Rows from block 11 of a small image classifier, named by matrix and row number. Rows with one number belong to one channel. Each number is 128 + 32 x the weight over its row's rms, rounded and kept within 0 to 255. All counts start at 0. Numbers have three digits each.
After each channel's rows are labels from the 100 images, of 14848, where the channel reaches its highest value: "strongest on" is what is common among them. Only what is clearly more common there than usual is listed. The data: drawn small creatures on textured ground. In brackets: how many of the 100.
# convs0: expand pointwise conv (model.blocks.11.convs.0.weight, 256x64x1x1, standardized in use), inputs 0-63
# convs1: depthwise 3x3 conv (model.blocks.11.convs.1.weight, 256x1x3x3), a 3x3 kernel
# convs2: project pointwise conv (model.blocks.11.convs.2.weight, 64x256x1x1, standardized in use, transposed), outputs 0-63

convs0.71:170097222125103119106142119155158078145137138131068118097137135150156140125067129101148144147101152141088127088151074177139154146097178110107125123152109185214133084086151135164076146131123133
convs1.71:081117083105180121096109111
convs2.71:097131123160112132150167139098157115164102120081148167074130129133076112151090123129122103083151136133166112143153121122131199113130142154089113056192097120061081213083119130116144100184154134
strongest on: small (61); black (33)

convs0.80:112138138140100114051122084173168113159117064119171135131167099098134164131051148173139155168126110091093142098087150132129129152140148031188181121092131140114135153117098143166157112137114115
convs1.80:141124082149158075142111080
convs2.80:138121091137086183104121153144124168075168168150207105060133142130159141122171096182119106115222159094071126134126142143056117147138150125151154141122122112121170109112153106148137100112177126
strongest on: small (58); grey (52); dragonfly (37)

convs0.114:101097128131104118114086107150135079109110082127228155142127140166125132098155104122132082147137175068173091133125139120162066102074133146106091173162123111076117156125178134149200119095106145
convs1.114:142086177130100085143172137
convs2.114:155140165149152097113146110108107117095123125109149101179146093166050129091182119140118138097108147154129162174100121114124158125119100121113186033156212122123150158107127154206153149156102135
strongest on: plain (95); butterfly (29); crab (28)

convs0.47:116110112084112088101157147164118133159153118050121154152132159117104108126144124154072153098163138108072086122096127114125075085090145081174038184168146148132159121171131148153111177084116138
convs1.47:174158108120156155063133126
convs2.47:094112138114150187154167149155171169091145125127108101124101107076132117165120147162149151147081209046122157101112105126096131133127072110126119125140121133084153113168070165216096150153133116
strongest on: plain (74); fish (33); white (27)

convs0.86:121122130112125162086125037149162145112119077161136079146139100143135110122041155170139164145143083118174142123142129147098154138132171085182195144125086127087087121086089116150174163129094118
convs1.86:084070078110121122139155138
convs2.86:097154086153127158147136157118154146056141126178194108144133178115162122086166125165126120131174145168069079138086141157075086168131152143122157132111070071124148136148159132103123070094170153
strongest on: small (61); spider (44); black (27)

convs0.166:170114111176156128148086180094105149170097114137103135077119158142110146151126129079124074125203099065129082126165151113169094144138076163171097061131173111112134160140172124117151106124119072
convs1.166:144153175168177153144160141
convs2.166:120124150123117102096148072135122119126115097120150166081157148098144168151124110158152112081119168150125112162084155057103177173098099121190087130071196131093074127187127143160073091127109138
strongest on: dotted (67); large (55)

convs0.199:089137107123115162151117095117138120124161138151103138160157095135125118133087158164166180117137147127169104153134094120095143116171137123164249118081084097100066134095052124116171173131133088
convs1.199:079109144073113158088113139
convs2.199:080189112171140113104112165079043122154158111135139121076159140132125120088109098116083068122166100146088096165099157113124128130134131110154117077079148120134181128069146137137050118165107153
strongest on: small (53); spider (42)

convs0.171:121149166104169126107103133132142092117151163133084066106182143176177067117127140134147111148148152136082068144184148189149091156081161079118107108175155148128150117107113133185066127170128102
convs1.171:083126171142133141136096066
convs2.171:117169173115100112106158080118182088158072155083143116072143163140083178132136157135125113120060163142128139129096104119124124170131124108098124143126209161095047129141150067099179132139121130
strongest on: small (56); striped (49); jellyfish (32)

convs0.82:123143143092117115119113100128105073061080157145163083133136119089154093116133119110117075154098128134171130092107170150149164128100154130052156130081106206106147153126155186176137118200100100
convs1.82:196077157114128150125118110
convs2.82:147117197113109169134121056094102080115113184091123101154125123131192154137181144153183147121093099194145117141077087118112055106127146142090174143115129124159119111112120108167141067128123101
strongest on: plain (93); crab (27)

convs0.174:175084110100115109146134120094137110130190168068100207161180106117145139137104135143094112152121094112152144144168126083137061070170074105153137100080172131155118119147095086104108158107177137
convs1.174:105113169144157175164136175
convs2.174:082122147133138125109105124068085085202061138141070127127108092086149180082078103143110084150061083150173148103157115121120137153124111070189147122128107141173134149132159121091110144122127150
strongest on: small (58); spotted (54); spider (27)

convs0.235:102094186111108088205086142137141126127177186126077109146127120173166117171136109127123181144137167169096053105125110153123079087138157165155129095118097177151084114153109126099105139128112075
convs1.235:157117153159169145159153185
convs2.235:110164108107122129196138171068080093096090160133114176111142071094071083102077204117109134075127117098128150126138103172127201097088096135134106092163147171127121137146136110124144118150112108
strongest on: striped (89); red (26)

convs0.220:131125145148113081102078174143183148162131138108159129129165138136043139190131114081102126160110151118126099121146105134201059079116116144202113135173166122157103113092118086076154124113118152
convs1.220:133131173156086176172141116
convs2.220:135144109111137105158118128132110122132160128163098187112128095068089131109132154083165132121154049153129120111093194135151159135137074164172160095152191170162136109188117132151153141129138035
strongest on: dotted (36); dragonfly (35); grey (33)

convs0.136:082123161106142086106102124176107097075150155163116097122146114106206129115142129156146112181065179112162074113150158171158100062126165115147161110086123192127102107102122162114110168162100107
convs1.136:163130156140178161165169150
convs2.136:127103108121139119188100178107080081073148173099121117175166065111161124116114178120099137112128208195136085158132135182088165142126175119152176124130147130128147110137146117117135127109164193
strongest on: striped (95)

convs0.186:109140174121141092093148148151163085179118129109083122140114221133121107100106151068124160151121172098086109079149142146164128115094186142177069157180094101140122097112135113151167170135085159
convs1.186:158144166165136166167154168
convs2.186:108101089096143097150134135192152150145160131152134141129089161064163180105099103060119092151184134169144156145120124159147150150133171114188132157085101157118153055204085137119106103132126143
strongest on: plain (96); butterfly (48)

convs0.141:133104154130153135103109138123104085120120077158111055129177178176103028115094132112181082104138161128151117124122173153158126122087188089114108123170122117069134148127121134205140141121098119
convs1.141:153178125157106140156109069
convs2.141:188149129141119133073152149059081063154099132122092063170109114140125120148107080085082144109128118149145132128167097098165068078160178105105133132114144206144136139091149163131149165140116144
strongest on: plain (77); starfish (30); jellyfish (29)